From a checkpoint of a small contrastive image-text model.
Data: trained on cartoon faces, 50862 training examples, 56.4 epochs.
Rows from block 5 of the text encoder of a small contrastive image-text model, named by matrix and row number. Rows with one number belong to one neuron. Each number is 500 + 40 x the weight over its row's rms, rounded and kept within 0 to 999. All counts start at 0. Numbers have three digits each.
After each neuron's rows are labels from the 100 texts, of 14848, where the neuron reaches its highest value: "tokens" is the input token at the peak. Only what is clearly more common there than usual is listed. The data: cartoon faces. In brackets: how many of the 100.
# fc1: MLP up (text_encoder.blocks.5.mlp.fc1.weight, 768x256), inputs 0-127
# fc2: MLP down (text_encoder.blocks.5.mlp.fc2.weight, 256x768, transposed), outputs 0-127

fc1.743:502528502518607504513476451522493440551453479539546528484565515470515512482456469511505534563453529470509479452434478491538524494471453472455508487499474426495492496482516494561523542510472508480552497443531513527565459575518467486483556440492464493460510495570490474493514439513536546580517447491512445533502520511576494552449558469551502502482515478539576467522456459479434518485541
fc2.743:506470503522471522525511554498531555465485499474567533459504402496512540522497567515414524606476488504483527583568555542491433498510451523489517528512457458532471479454471511533489450447433512455464508496471495482500486522466437503493493537417473481548546494436520517530443515610542529464469444505553547474510540491517518473458454547489490613507526457488471484466463621424560580553508
tokens: "<end>" (65); "beard" (15)

fc1.185:540501536546547533530470459482533510482447502476546500486539518549536436482477475520512443508482583487487495529462449427481473472546502469499482516566482504495571445482526569590541473455487556591543492500466464520546482554452465454527497501483541477460450479579558509531525495522489393538432486536412473451468411532461482513544522470521481538492468474556466516498492492483480498490510
fc2.185:501519477555513575489523488484511485508486517460566555539477487471468398468461455458483508536444484554524438447475537405505518506549481469450479435514517460519504472483562515559430471475455478494395448467456488492473505517491524489599549558544527491531468501563534490486471519528527416529505432537488418455444462504472446582537477469433442533566491503474571497535467514520535501454576
tokens: "a" (68); "hair" (14); "and" (10)

fc1.233:494554464502573545434531467457500468501493504522514507446535545450500474485472477524471455517524556505501546495479492420492470450510529471442518420561480452502568463543520533531554459563495451586460520474529432525535483534474468507440498517511514529545498473541549452478500507523452400506512546564520541539543443430489489547538434516540483545608518488507522496501437452451413497535502
fc2.233:492512441479539555518583436471566498454503545481476512424558517451472387458469465464492501555424491481551533449516559439480503496514501493471535462515515468545430505566535542497494507512466454559400464473486451484445537491541511450573553527548507451471532514503547533508504579528520445501504457579476493467500469483468443562530464515513468514556534565501568507504486489534534444460523
tokens: "blue" (100)

fc1.429:482517532528458481517472538542457471435496465438473567505562468475539485478491468509488570538423453506591552522499478512451475501537522504461515503574460440492473526555459507493480477457464528538476497529507505548519517579498531441386458426444558553460529526556519498459567545508462512462480516490568513524540496479479481475498518493550442483534536512411504505516502514419486568520455
fc2.429:495542500513587469591550511445504493460485529525543527524506421427538463510526491467497492558486521483585465475531459507508442511533498442539567509474429468510461423514487472474421446476571428452484515550584546512484589502509517496479506438454506511511478508455442567436588497536540475454551537529488524512533508478465437464491493441508524483520566532497536486515507518494489505529449
tokens: "green" (100)

fc1.405:533469445474500528489544506431459496526497489526458439555466565470544541454491460514460506469547463522515525480426539532516514405503496542538509510496473472424482490513511557475574527508492446583526486481454441533559566537541459435583525531511571505515512455466495548444515473469487530518519524524577460425542450507545542519491456515505371530499475472547564511508509506461469519491475
fc2.405:499516502517456533487520458480501520495497482469514415517507526498521556503514467496493549467496479499455488502492470501540498489452517530529471432514483460539564466513502501485510506499484486466506457564440477474568530485528512482615509471492544427468518520376471490419486455433580534494543546508556508465561497472583471487493507476530535552507477503462585565520532476506553495521469
tokens: "purple" (100)

fc1.289:512501455506521515436477492415496497495531514470501479559528539431536525487442403499488521532462484452565526454478502586536491535549546463542458433481471522499470519478494588548518468522522453448490430554532445556533534474454501500477494525558544527483528478555562505387510577510546584524452534510516475507486563416511521554578535537453434497569486469486455447496544443467493519511487
fc2.289:457504430542517469469477519455503487546525520514504519479497553551493497555469389534457446527522459425543530452462488566558503549536537447500496499460506502476550508492534557557562455471511424464547465506537471550511459554416461486475525526483524526488514559511486487531567587485497503475511522512469488525528603493445500518492551489438436538533571451460482440503480440481479508607498
tokens: "surprised" (100)

fc1.613:474494440612519526538492470509516507483491553474529491491476511450496535572508497487429535528426508543503499507486511402489513519582534441516462424509506437479501490491453531524498524488470510479491493488499467430512521454498516512483546476462567546499473540528473555461490415495517520569475556528562497507513555552515550456459488532513494517539432457398454575507463435510457553485470
fc2.613:534469518517539549511535532553484514559482566493489512530489509498495553514538538475432489445438517436528482602552452530557504461498525547473471456456539493525530543490539516494505483514600493426468368485515520448516505493514541442526553496563506471515571483495498556512454494611459485485562565476509566534514507424524543482506475593499459489412500453455528534509566466447515529490468
tokens: "grey" (100)

fc1.480:546461418471501500566398558491499537468492493510488446529578494516547542452475495462496550526479527545621548512453486477491494445513455498475572512524540429496552427462480436535524514514505535489587398505478522466585447562531463406472522510486472488520553495489534518430455495551462487516487484481495482474533494491474461498471490516518423573511528526517523525483512509550457480436498
fc2.480:517419495503447509487479517569511474506540493476525566436490442447490523577495532559527496581518534548447486521523569506535525546496478544497505560471516476487497585488524524494471520500407470479484528460446462533433524546518501528511528494440473473516497523433532494521488524529507573473455472438503536492471490479561465506508510494507522576536497477528478464485471524467564546510492
tokens: "beard" (66); "<end>" (20)

fc1.470:485529459501565491438503479483521462464498507513491502467553524494489509509501512523506439508519530503501572500480474429490468479535509456494506434565515439496499476582429547536570461610490483515490556482525474553518549476497487508454498512445475448502513490549508439510493475573482388489462497531567516533577443444505488551557451498544487573574492480502548538499501521436482502528521
fc2.470:490517440456532557517573432473546502463497515498496545436554541466480391459460469470478492552407503470574505460519552433454503470497480478460540457513501472547434499548512535465497480503445437561366495493470457496454538511540541477561565507533503414465490505482562541497511523505515440506528444573479502467493474461462453550533457497504472518533524554490555508498508497517507451448521
tokens: "blue" (100)

fc1.271:477565451526582468440447471535565464454523536520560463531483471501563478526462451505488532534404518447533495482417469459459462482488494443434550457518503463525564547506486605472564532495483480467528498482429495510546400487489522520496522444523509481514517529520540527498515483480490478488467505486518493490378557520584523460546524430585438529447509518530520569520489499493481489465447
fc2.271:513415558482456572490536497572562477489509448468527516390443514500495479495501497610491519562530490531477510548473610578511426527393442523504527551489414473516508509426494538537456447481521523472545517481521483480497552503475445504534535501471497436550537559462524510475464499560520551527473525486503558479496500477490476464473486509491564524523507460530490496490528560483621509488526
tokens: "bun" (100)